Weights of a small image classifier.
Model: 5.11M parameters, 64-pixel images, arch vit, norm layernorm, activation gelu_tanh, patch size [4, 4], layers 12, width 160.
Training: muon at rate 0.031, 9300 steps, batches of 128, held-out accuracy 100%.
Rows from block 9 of a small image classifier, named by matrix and row number. Rows with one number belong to one neuron. Each number is 128 + 32 x the weight over its row's rms, rounded and kept within 0 to 255. All counts start at 0. Numbers have three digits each.
After each neuron's rows are labels from the 100 images, of 14976, where the neuron reaches its highest value: "responds to" is what is common among them. Only what is clearly more common there than usual is listed. The data: pictures of board games with random positions, seen at a slant. In brackets: how many of the 100.
# fc1: MLP up (model.blocks.9.mlp.fc1.weight, 960x160), inputs 0-159
# fc2: MLP down (model.blocks.9.mlp.fc2.weight, 160x960, transposed), outputs 0-159

fc1.513:098073107145146139153157131085189180101175119148091117154138104084094144112082142103152128109105122143113070126158154144129209055138155100185133119185101060113120150111109135123170120132137169057184177172155159108145115118078155156175149174084128082161129154146072156112024092094128155113187161135123154099150121114171071127147107090108134125107145128174075123160140126083137103146144138132107139165132198121104097120128149145093097145133136130136173114109192133144125117138106055
fc2.513:108145169142114109129105169144130126130115054135105108081133128147166074120131138131084165149146103100136125150119127137109140152219139189173087141142081139115137132061113110139051117134188122094102139159096102135124139116067132173126076087109149162116196121069175123096140157204050147151127116187162124112162115174169151134150093136113103186102131171074119115125078145089162132131099090138110153123139175133113111137111092145109141117091100086116157183061122171074086179168121096
responds to: discs in an upright rack (95)

fc1.362:074055180153103140138146129099174104105099165120116076168104129070145077115096079136170094122070157133140106161165143109076058138109125148167142133089161116177175123207148071159084100140137158149132133144155157100154149129148178150144138090127110165148159102137136099113156135098123122103148160163112145103078142079148180123131143171147108125135175181177106116174134129087119148148124144091194160098125121091079099166151132181173124162098137165024142157098155117184130084104139132
fc2.362:127175063119091176096113102115151162157111144155109165107096116119137151133151169164131133158117068172115194085139101140158173121117130176102067170144123138110139129121100187160132157158066089109133117164164138154098089163184119066077100212060152107147068123149157106134098133079110158091098068075093089110133085156180112078154110111127152151132147147109162128135127112159225119128102137133105141138148127148207141129103118087100109099145091118140140126113116079104156105185100162
responds to: stones on a line grid (100)

fc1.461:146106116202164079121107144052147066111158136100131134162106094055084111143114179100099128091164143156110114130072142105110124136157143128204105072115100119091162137142137207157169147180113140145106192082107124097180131113154170157121147203168143097108124128166120141130099109042174143189142147117109159153163154152174109109126093144157128114149152129073157106108172130064165073158107167144100144099138150074105111107123157175132111133130163107132175087116078115129118095145103142
fc2.461:158152158120151168141165159174161146148118112132110174138127121169129175099153106158118159199068148093091095146147082151098152183157098167103128150101129092103125180132079159072087126118139140088071179139136122110135150129105122120079076101096129100173211149136100101102142080152092099066103135153154138117087138082113136121127149112095082138157105122117091162206084156105085155117124145148176159140093112191114116081081114086083146145086086120087161184169147174152061146139125157
responds to: discs in an upright rack (100)

fc1.164:107166139129181144108094075147138121090124156145166160129117178127066080122166126133157163131187094158155113130084121065079146095113136120134168137071172111176110124152150127127122151152151085105138188181067127194114109166102107104114106092102171168126147102107150111136116144175128145122154147148144129149172144155099107147138086122089091136075163153075064125184132119127084110104127096159139119155148103127101108155109084165121109112154143240206104154131066156124043134139178152
fc2.164:166088139146089090174146134087132103095144134137106140195114086149125137171078125123076144097096126128109135160103166145082125121147123088097097104149119166113131159117172147135174091122120149144152101136167150139097181106096180173133129121155198116118107181191077141106134161127146132122114143093100111058136078140160099147137101100149164110158119104118134101055133152044206181140147152108122139058127168169089152123162155140084138113114188088103147047132122132106199114075134191
responds to: draughts (78); nearly empty (62)

fc1.734:128148147109082115088140120104136142113097178139115075138103140131179075107061071080090145125090133151111084120135141120062134128162166139110141125132124097107144093103122123124192104135165078169126081145097141095101184156104205076118129113158182103163187090182166079066083132158130115131152164094070091056147149148190107148075149134084157172133167162088132147097174127106134102139152160117140101158170104123166122126084164121153159188093150183101155164121116112147140152105171114
fc2.734:103102066059140156120117133177120095133110154152063099164147133082085205121138178188151114152171117064042155082103085082178121146164099123148139119107139131144126123130124123141134133109104160108171127138103128155155093150188141043151105123118155112140123130135133151163164172097058125166138115126134153073131089134181107163141085148124131087190104122131108136135122161123111118151126062133184135146164155125182100150130086168078104133181170121168119109137092047116131122146062150
responds to: nearly empty (82); noughts and crosses (69)

fc1.606:093094180139096149155164139095165139158186176092116108184126125110137139072137160122106115112097106117141186118093134221078112114123145125103041164107105126103155159136115126158083068176081108154116154140094098193145160140112092132166168137071114079114122108114142109149110151114098117129124096107118158045156090113149131116154157127128217143145102158097203144126149114136122186131204126074123119144152136162130163207134074132105124130082087121100130133128142195160110126147151141
fc2.606:118120117139141140116140112143113199076143106134064116152128175125125113147086134139135109176108120125083160118198092128096087115138128188135182116149108183121086089150073129107166152149151114097152094168102047062106103152157164142126111117107100125158107167100090054134176089098125129147113096140146178155146105161132157159060105130094092138134130127158113123179152177096177122166083134121120160116128152126204119076101154138122089193181161125069117187152155108110130090201112087
responds to: digit grid (99)

fc1.197:117122159170144122101161151128129098116122102154168166175167133100100096118187091146134056078131147134081124059122133135051120119084167061140089099148134130170117116139167084113132122183121129096117076067189153117156147122132105181158150113153098163118150131099134118194017159121137131104182098158088088131124151154150147163110142134118189121146063096120121046155130107120138139096117130079073186156138125157108069147129121108151137128151104116178131116091156124145132143091061121
fc2.197:191145120143107096096043133099126134111156135085078108046074089103138113149094166117129137164117169134146074180124111169159160149176139192105087162169115107063171162154092107126094106122129088154095132139136079149110148130140142125117130159148127179133166103036100112111201051152111154106064138126162116113148138083154084114117174137134093160121174099138133166135092163113106156162183155171130113091138183083173153167082134146124132110107139128093128179117118140105104181124129134
responds to: nearly full (64); draughts (60)

fc1.729:113153167127166138098108159068158124099179159182123182100123121085104115112155171083112129110146113161107099118178141155111104081126180093139090078110136115106113153094088145042131191163126126160129130101114103164111108151078129157088150218095189128161103154122126093125141132131115094127072110118150118145122121087134112152101100154132181096194128141181136074128170059084143120100165164120190138125143202126056122179125148100062128144106064104166117119119158141124116176156133132
fc2.729:093090108157113075128131087118092116166111073096123174158169172119137170164131120156051153177146130097163132128103062097135088161148114120156158113128150147119157125096128115109132130072102192100136231127107149108154101088126138118100109102108144092150196173154138157164147117150104100081174145125150154152116139153122143201103122135135103156101119101089155126096027129120116109093124067177088156138174103140156138114097144141173093154157208031081156132125138103124112133111125114
responds to: discs in an upright rack (57); draughts (43)

fc1.85:203091115133168131117120133114168123149136145120140113168143116183139106113203158116143180069110168102156074159081116111111147148090134130113060148136117116100106163167149134129169121136088070151132132118131116145155176099129171064119153133079142146110206126164093136142194094157084195111121108129066149095089132148185109151112102125126147152173142149090203116076114162106089123111162129108073140191108151117144108132067048108147120117138095136122159124172200138116172166105158154
fc2.85:148121135124216136161139165140103093127088116126120144136162121112099185134071120115142074165116104121111140123113164144143098137046072109091114082097126129134089099180109098139077141141161126088176148088076146148076131134149180115165123153188100114162125100126093149162115075166143158194065215150130115157167125124089147159097157080101114126174128128194132108135135126148112169149101068130165119163166155087143131118186148086209164169136102048101124127116112107143106117122111107
responds to: noughts and crosses (99); nearly empty (67); more pieces: equal (27)

fc1.15:166109088098143185137140081147145079122076081141104132160155097156103203143064152110104158195195094150091109125123155126119100104072149140112163137148069153188177242088113078183163161141133143137123099142129148144100121166150108163094119130194102080103163149116121152137171129129143092142096089096168141133149146119172130129095106099153086200067126163072130113157096108148141095139117095142142099113121141133122105141146136116069120126081113112083091099135080087101154180125122146
fc2.15:154137136157103142118137119152103173144210134118140117101077096114125116129145136163186172124062120088166118114159133150119047169157148155157145120091116123128066109099086156109081158117098159141133122141084116176040093151178147121103118063100110105165124120111108148172120160102176141169093127117113110121149149097108142101144121151164106139078135095172114113104209074092064177122145193112119165168160096070110106104114067116109169094127138198161144144159160142175122078104151156
responds to: discs in an upright rack (100); nearly full (71)

fc1.67:074160119090133123133121151143076170145030077119122107189128113145140147152089108192096156137105114072116143185153123106140091138118156056108132126104098097148100076126126131216174139140092142080110118124151086113125179106124126102123073185118151138116138095159113142102133131108150174182182123146137140173137103155136149176104151147104071146102142139085153143143174125101147160176121110070156125150103147123110148044132132105157088219148173081094132118174143120206113134157119130
fc2.67:146106126148142175119169081145132108144133175164118082129123113133107185120165091123147094166130184136166076110056074160127095083066164128127158092102131168078234144120160144070172132154135165182081160125050129129137155098104154163180144107125138157093103092075117104139085162147131130097101110159170157128174115119100055119113138106127114118163073144137110131124114174196118145119139090176088108147136059104190127139145120158175162096107119104132111135112102135118139169165144087
responds to: noughts and crosses (83); second side has more (79); nearly empty (66)

fc1.188:198122113149143089061085104207136115149149099098117141112085129153099198169121114164088147180127085189129140142144123162146120094121076092154095084093149105104120092093132057164078158203131147116158136127132129120134104119184107157113174128137121153061138109167041127109165096165072138130130182152128120098118121105095115110152084151128118139109093150104078163112096175130102181122124147142082164116112101187141189194192142101150093143141101081131131154112105155163144154117153125
fc2.188:099110123119114119109158109086133101183079136143114137126163135090188157159165088031134121111156169125148104148083076121112137102154175145110133122161182179118077111138175160112171099150167125114104135134185109136124092157076173145168120171155097161135133174183159151120085194156104122137091133094076101125118095096126109117055127146134130086149112130128119195147207134139138155147097132107129132137127114098081098103152117149153146185118053207101105081138098115109137163071064095
responds to: stones on a line grid (100)

fc1.92:146115081135135152139144147114083152086124130101173091137108135136112151110098122151063145107130084124081147132105156128103118140183040154093092124105140090160127159083131057140088127134124162142082099098076151202103120121172113153141091198104101123157175187125129149103094096147192141198172105134150085144101106170154158137087065093154125144151125197196131154089101152108138083124126145130140123095130115105161146146160210170089086147169132054174118135127120135113111156161082113
fc2.92:143134140113130106120161106137165149156167130141135184124104167073124179188151079104104141100101117176153121070160141188116152098141177124112100145111102205126140112117149101097131121102157107145162118142154111110140153144121073145117117045124122057154097201110111074160096166128108073131076100105119191144095137155147122115124178143138107138107124122157135192058126079137095084133053127151169071191114047114135137153188128141071096125155096126168144104152151127150137093160168115
responds to: discs in an upright rack (100)

fc1.465:126068092146106113104163095108169131088141124111119178088178122101080163222150142149164099196119090131120101115157158139150146105165109108159088118112173132120081127108084164075117119151180153072124129153142158141162133119149126202165068176112139102117194166080160121137183162096093166109125111190107132123166078121089119187155092174112116119087135148170067105161154141057145115092087118127071112135139187129102117080175103099125143139114105146147085133087121146100166122122130101
fc2.465:172171131056099130153148109136140123155033090201136116174071135119118091139132171083152155149127111145104127133107089120140145147164165144168142133163150146082153073121124144173147143116121131174159135154117129083135138076090139157160086099124157104144105120125156161121054081166155123078136112130120171123170129156113157141134064173131094134124103153106137124134003113108122135154190131139187136091174147106103136110121185113128123083110172072123129075089128100077101203128129165
responds to: draughts (54); discs in an upright rack (40)

fc1.678:093089081145107083131131126156213100147125073120154103128066079166100065187116136125127156120143067124140163095111176039182166167183129184105141127116099123107117181091081167093087140129115128115177118087182115182119154119117190097169156116120142147147060133095096125143142173098131130101138138160109173113081171117161101117124120104105127102128106122121176143101165113101123151094094156145082194100154113136114081104134083144181159116080136173105142159073140114097143079131135139
fc2.678:109178162126193127111106148171082119085202159146114137071183204096132170142140134132102147161151099078127120127140118095122132118134147100091061038138170087125137146149108139100107121130163100075139131210150145084139140157120147141145143123105115149092114103135100175092114151179118113156162132083109165143175070087161138154130129121105103109201177100052178158088108145136095132150122105133152072136134135147119167177080093139087174088114150117151192131147154148137087079128080113
responds to: noughts and crosses (100)

fc1.257:145162116106137104143181125084079191098099145125161118137186080050084155130114095150138143120151096071110058133143133185150125114164068134116081141098148159123178114103148108085072146141141194116141105158129077174142141109163097129107111201121129105127171123093091124052099108138178173206146092132156134196132127116121151106114145133195083118126131135123131136079133165113113102118167165116139064108105162061172101175099180148103116108160135072120106170152120099132148148118109131
fc2.257:123172144131119176099124118156120139171139105140112148161160113170170086147134119101085149075042142226143181082120137165115188143181132157123138161055118148135167132112094104133139097150116101119118121131135133102139127177140122136123111117172093084192109172111163130168074126153155104110037097119146150127085161144107152086106160170098145141114091084118121183125088072105133078072083151101168079193064106130124160138167168128098097137167067133115142136169095137126166099115127124
responds to: discs in an upright rack (100); nearly empty (63)

fc1.420:095133056179149126158173161124174118119162127110135133131174117091120096228119162147138134137091190200110121090140128069120071089150097093120090105089109113169090132183184132128133095098157110145180149090096144141177110151167131070145113087169133110120121106114129187169069109115121126120109122140169172189163146109151136138117011175185150097129074111118115090137098150111107106143127149119108072139139125128100127091161112071108108109083115155144102153080142104155098151148130132
fc2.420:178208115197059123144131154140137102139050085059059141125128115165139153058165101180142132109144092124172108140082106190147177162117109156139097087177115146094159182127089130143139064148098129059122125171167123069105128104092129147102122178158161113117166108098122105135143160132178149121093140144068084121108150118145123078103137172087078140078144056126137142115154091157126148137112153074142148159162137160128131133066111166181157138122135149137157116148158122098133106106151115
responds to: noughts and crosses (64); digit grid (36)

fc1.109:119132121119112106144140142132116150156137167130186157114140119132097127163088086105162096190106173102076162199125156173168173116121100111144179094111129088113154065094082121170112159175107186126101142125146149165158144191064175143114096142099140062175150096142066156140058158060125138164172137132112194139134088165122090072147132110113093116082141127126086107198093150131109102099134125209190113101151134137139110081153119112084098152157108098112136096156121132176156125131101159
fc2.109:166126086144142097116121151076135180144092104138161080110085122103150115157143101092088199125140148092140163102173098064085155152182178157175102147115110160136161146118125133041114148162156086145172155087072076146151161113131108119097151137142171141118116116154162074152170162184095099113137107149122134170113099108131058131114090173146168111150095157115123102105145108149159157140178107092052198118088129122107120157078120125131095128103156067165114186101190180137074133107113145
responds to: discs on a green board (60)

fc1.636:090067184193116100130058179115093113096107149167053138159097160136137144161113106095149098186116132148107133090086132184166124184060182054141073122126120157173127090162178120139111113164141169072150112147100086066089104142130131151147158124130098116119089138133127155194128116108138119109145131126134096088102143129113143134111122171104126149100103128168129119139226160111125136132121157126094186146163143158064114121166112091117119144169125093094121134083122137067175081154158071
fc2.636:135121151092164104090148131147190189186138094111189145144127118151086076099128110179089137143120115135208144141150133118123196091129124167139181192158198110061152125108108081126098165143108095145111123130135127139156136093162125131140103148081142155159138094046144091096153106081073086108081177158127177152143101070129116132125150133081063133115111097085183132140112127111122131164154151133148044122119129087170161145043162143136098159141133142168098111180109095114135151152104115
responds to: digit grid (86)

fc1.467:100092113135072099172152160121132152092167149076089147120192214087164145242141198120142110078090070121087153128160154180134134107132114099134120069177129112150156094132157117125147109136164112128141126108141049146096147110172188160161115141132129141096124149102150117133098182109112107139157088156150078152097132140155175171145137078098177110073120118107143093126136126130115169189147124122152121080109075144130156127169126066149085126171155119136104134079137170104080164132111080
fc2.467:201192102132120125146059087122102118168087104201124123137073073112095120093120100110110120109093144143183117135085160125120150154081081181079117146131126200060131127174124108148131132085111146135139153151114125110132104162148066055129100096082200135181169127102112142130130121064158099160120165156098206097150149188134122133116164166114100117140115129143112148150158151141191169142097110114093157097204181163108120139148127113140112178100164116114158098171140076108103112105117132
responds to: digit grid (100)

fc1.159:127171125128137122164155099100108113165082124125129124161112133155147145040100172139179072121183127183077148099075210113158184121151079121120094165148190143100140071116127132124089174125158154115071175143140104174111115132104141187089164089089105129135093144165154081058114123169122160144093101140168148138144130106084134165064162137179100153101113085086133128147117137132109102090078198106130138094167187101201115109127148135130101107084102127147082080132120147101139163119151128
fc2.159:199135187130182123142085130108132132147175154116123110148173142097153122147114144138110154136115134131171133129162115079135149139091113108087133143052103153167141160120143156138116164106084069143154128146119071089079116137168051162120133129148124136176122127088105146165143153141160124112134144130171070168091140125174118072153185153094095127086135149089182145141140141159150174191105092088119054185107052160074174123152106145034124145167089106101129125144122158109146065112083091
responds to: second side has more (76); nearly empty (73); noughts and crosses (60)

fc1.380:083093039173137122125165115153177110118116129096098098138161120129125057156174151133151059124162105155092096104114126190105099116167155118121083115156152087091119135127176152135125111157106158116107111184120119114143171110049157151252104144188172087117090096145145119171101076125152118139106132157154136166103088108184104136143123109098116082113061108113150137104110139171123123133080176186090095099065120139127140153160128105055134130147106131142178136144144132074096143147141148
fc2.380:142158163117098109104125103143119171107074085177124156135121192145161116140068164123127184180105126093142104160136155156105169185133156103132100133112089104113082163127119120086123107154135155101137069039144125111115101095163106086076173079123076165115159085112152158059131204176092148136105100120119117112103143104087147138077197160144082212131163142167171163160126094099126146089169144102174137134172164113065138102122107153161107108102142126137115101111160100171139082148156095
responds to: second side has more (72); noughts and crosses (53); digit grid (47)

fc1.469:176131108056135177186115194134125121131148142126162163088146139120163139170128123107179103139124132115137139148109073100114127164158107134112140109125140126151152087105181114118071185151152102147129128158135131117134111146118075128169115163082156118172080123196113107096166113123137120061163118125119075108134105130082183093062112085180046089117061088188154081107131088125155104152154132151118141121163139218076108102069183109118118073138097136093163164182082142154113135106118117
fc2.469:116098099184143080100142108112126098107083081080108168184134168135110093059139135129044090139187124063073080141095180140090107151139159118140119056118124091152165203126090101078143100133140170168079174094164136190133122107148149096102098111166134081090113143091111148167142169178081151098143129160130186139113133143189143134145134169176148089203162147151116127110141165100130146091156159135143173129153141095120135130128140103141095152131111074150159135124163086146080158115135128
responds to: nearly empty (61); noughts and crosses (59)

fc1.614:131133116162192100115134126156123101148121185182135119132091138129148073135101167085106114136138159096153112154152112156143126157135152075093095145150132095175147193152111161059098118141196136131120154192061101114135132125129046118125183126079163227087133132076109133105133082141156114161102125124096148136170083101103117118080157151166086149123143144143153133064111061108133109064177145114163225084119142109083120160171082102111148081108106117097165120126159116120144109131136146
fc2.614:134128133127122131094131138128153126126167086064100085088144129156070153155116091135096147222185095091162187130122146127132094093135125147151176115139157175118144108057065127116123058142114129109152150058147144126117092121142168177157146088134053098130155134113129098161154157165124139106172112114156158153149118094090147126153112106092105095172128126108088184133120190169130127115121119111103042212106115154137120161075129174140167129127096145171097112130121137118086177221131084
responds to: discs on a green board (96)

fc1.437:111113054082119123204087061073109141122124132161145184129129174150090099161128188083132164101107144149101107109101136070134161144102163124133120124091076160063141139160163152108133179148163152171122114146206156121148132096135123143186140168141163121182134081150142135109147173144051127174169136100094127145182167127130151157116112117124096106123037159204108119148154101139089103124131069145110129130143151116121138130089115122082090063087146088106151121116064106110124087123158154
fc2.437:124126102156139107076151121116165154090163046073132151147192126086101162158155135110137108177135068061118105114147109113096107162109082145086125098078152112120161124087044137035125047193114139156106150140086132179137188084125157104120087108136157070151177136160131147174159131092117153130103122113185187107149094111143131121157113099121123079165180115144103137119103125140157167140133145156159123225172167111134143122125109119122107135117165094134123170139138116145114174117084159
responds to: noughts and crosses (100)

fc1.59:118101161143144113114137120124119149149165186086130081166106137103149123151095049103136170117091140045192186132091055105118090108106098152079110166108117127071199138100152130158137088131110125122158140165139135094049159092116156035098130136119175117110201133138145170088153101097146112179167134152122144087046115133147089133147061161096153153154176129093154130106114156113195106103086172140131131155131135084125112149094161116152178152130164148147108148158144158117129111159114113
fc2.59:166130100096119145133131158173099128098103125192116132105125141167077151132090055096057113124150137139105088135099149077147141144077096058117170114164100108136145107142143143173134141136100110192125145128092178165142130114159130145077083136145113089140085126160123144126135094166141128135135161090147129132100142110215109152136161184148086136143199069138103127179115174111079172176160085162127091091167147098166097109165139135130097198116183103110172160150066048106117101084145097
responds to: noughts and crosses (99); nearly empty (85); second side has more (81)

fc1.638:063056168122148166174148144122140133116188114077111100187116139063165163143048128128175086096095194151123151165144119158106104162115127126125067089130114116095138093162168081102168082131107133056166100204175104122160106139184177085112149097122114187125141098148089160123126116127147130124173125191073090093137094114108106151069131126142176111140103148194142114163183136127117110139136127116137138111122107144119129166135167164158107168075106100130167146089110167106074127129128156
fc2.638:115129094157114158111116120109152101156117149130095130159103092166102120122179107158098145141101076103160118119149140075118132132079137163098116179088134130139151190193051102165077118160110109143167095125120158095112184111116098079137059115124167082205192156113116113166129155131115115143062141102118160114140108080157147129178095128112076152137134111113109129119103170136176142141104139139144115136145189127205188118101058073159103144203111103121123136195155120126205074145098119
responds to: digit grid (73)

fc1.485:220062160083082134126136120088120165141142181145142121091129101114096164208141098135163122213138077131173101148103161172174088118129109125108113165173099149159100123089102153148075161149066173104091113154126096113185182094136137131135143121148168116194123125105125147124115152090107124125149106078111097134155129180169129132191135111094139162115136122128166109133115197092075105047092122145109150171159098146140109099118158176069125119139068106085115098112105093177114152137138121
fc2.485:125135079102135069133131155159103092165100150110170072101165134111186102135129127100159148134154098110139149084168150090142198152151119130115160121049140114136152153145156074146136069125176098136114203107120127144093079165081117131206133140085119152145113098159156151123145103184180120136132110191184160137073192096100131155047137110203127124135096119143114095064101031119148126151121125123101129146130117102096160157077122099133111131123153146158155167161122152138105077154161096
responds to: discs in an upright rack (57); noughts and crosses (40)

fc1.350:111128123136132100085151130103171157153064178152158115152169130172153193155147111110127086166109124065142110133152186131121149113102117097072144125104134087144163152108164164155113064135152095153122191077002165106149119120156125171131104134102166097054147131126114171119171104128112117164173109148132177090121089169102148142125104138091160132074129115118126092141136070142141155161180110064070149130137134103121084130172149121101111121094121123184102106170075158130191109082085105
fc2.350:104136135133146184157106167158112096125172110137127121104149070089085100117138127203103158168150107156124158119070135124177090138177146093148156138151076133062139060169132087082088127139161147146147125146167138182117057109103121149180128089164128154156083148086119134116209103148121091146138097101173086133141146065148120099090144146146089155131112085134078139115095130107120120144175099137170128117178060131155122143088104122124153187098166240130075143127100130142082092107108129
responds to: draughts (44)

fc1.556:147102169106205164090157093116118058133142154114135138088086079087106136092136139091107110144030100131132133148097114177158090129119118092132122139135180122159138133176118146085122137179089160113174060116078103136166118115163114125155208065104124134119106071133112117170123128111142104142179160127117202110140109094151148096087098110178149129140121135106111095171149110151151137182134189138143176066161157141090146096137202141155162102182122142125123153108095079137140086072083162
fc2.556:105145050122097100131163188157119177110138061068109114149173126106124126086140149162130102096158133184183118137101120080168128168150106136106130136116039135137099133113133160143161087168123096146111217141139115155125151139149200164094115198165139076140116163153142132122118105182141105119151098086137168147085137114156104106113160105134111116150202096079172153124137184100128112109105129094122112120150116124205098148063101103046071189139084120118146103100093123136107124139131161
responds to: stones on a line grid (100)

fc1.394:129135144160105155153144098110167117176147050099192092143080141079135131134108120121133126105132156149098154119095130151163196139089112154126117180160179178107132103116076084133089129106141159149143136148115074113176094092073128153149142120138155132202132146162131137145101175160148100094068135198141060143115098177083123160149115150064128127120150172133122128046067090101130159091088099128159153091176103085177165096101121153096130152141194080176085141107165175103125138154110122
fc2.394:121113128115170126095071155140136129126138132110100118148111173125116139183195201111159157133132129163146127135089115094152093103142145127136066071093158085100114086151169131099121102108156137090091145122140079101106160084162128136194123111170122100132145167127095146116120212131148097170123144080130201185096120110153097102168167086214092075088103108168107164145070198144110139134084147092145068123131100109067153153162075109116152086069132142114148140160065140165157130122122143
responds to: second side has more (85); noughts and crosses (68)

fc1.172:114052135133144120194099173123112109151101126125071141070134139128100160137104154110157136226137091063083130139113135109124142122087091104113103087133148180150120098104122099101166089144144150101154129097133155153113154111125103155125113156111106105127130104233165147133172089168166155173062140147152112168066184119136121131178140139112099148135113199075138155129133128149190139163137125127082106160119127121141192095125107082101160155115154049106098077188163105167104098187132131
fc2.172:147086074093139161115140117108141139028175080164129117110074129186112085172095118131085081089168174160080124130121140209130132131119117094099146161146132078050166111169101113154161127117103102155100131134111158130164085122130092082150094089190072152140099085136129122125128217099143134156092106168126161126119129108158155198133127133114121129136128092131146124166125154115187165049137168118129146119120089124130144156117139112127170133131182170136198101113159114177114173070133088
responds to: noughts and crosses (91)

fc1.393:154080151138124093087167143205130124171106164171089117104149142149186078131068057115110177115113095101127202126172179089089150132144155126134153101142180136132081122144086132112181131107204120184155133145120153155092143182087174153094126155137140108147140128143187097095186117149129064139119132101090121104091163073158118111115109136092130143144200190083142108096096160122145141139131151162086129093057113122104153109071119159123160166126163148093107139136111165126156117134055103
fc2.393:147176103098105165044125134173142144086169094137152104089083170199152096135112166149143048103159105088126098166095073071130133133131149096128119106156135097125137111110136167108092091146085153083182146119148194127164145119107110112143141179155105067115112130127093233161121121110113113125205135107106138117114135109134085140148090074129152140113163113137127191198152171122132141125170137105137146146173147169172087088132149112068101143107122153166173141108176142091078118086147099
responds to: nearly empty (70); noughts and crosses (61)

fc1.378:190200122172180106142139165142139136134134093068130166113122139110131105118115141177145117121182128127106177117104028082205141181117105114202177155081139190072123127114139143190152068064080146131141129128146138132180129156128125131109092046165095121140121129111124126159141120116126176057181119101171162113093140102119123136174167083118141132142167119140151138146140141107091101061100126116135123116111119120051093071111118116149071180120076150132098139132162118115138128159136129
fc2.378:114144181131189116116077113097127159129150117132134097115117148137104112133123082089090122153077139174178041108104181159136135128051179108107108091190158070188192147155148125142118149082143087098130095141100125112098164095139154145136163158132116143126138113116138219073120156156080061163064140175068070166150103144107091112135112129151077107084115164126104115138130136188052126155149134117145133143143135139103167109147125155166167127120204087131130130111110162113176129120134165
responds to: digit grid (98)

fc1.603:120149094101100113130073119167139159169163066128139154141192101121129127154091139167156159176135143133132075152112087123166130126107152126061123140126036118086084156151098132134098177090118128162098087152147103104134077100140135118152137089137082141172167147047147114129163139181106107199097143110140140109070160120116110108087171185120130114182134104138193149151113160132158178152168120089142085106130112168107155082067125117078103144137102149168164133150126155070161079079197158
fc2.603:095109171132186160161058152098130103098113166132133075154086140130084141118076136182163172177080135128119137130178150101165162145106154129147151116132178137154113145119057150107100100190158137171116136109148054075114125133123112108136130129094112159104162155137069140153100173180188188118085138144122106170166133135112169113119128096129103140128134169171133135134082121075172124162086128101120114132085191102107121210100123099127124081087104133096088156092115217090082102099087096
responds to: second side has more (72); digit grid (67)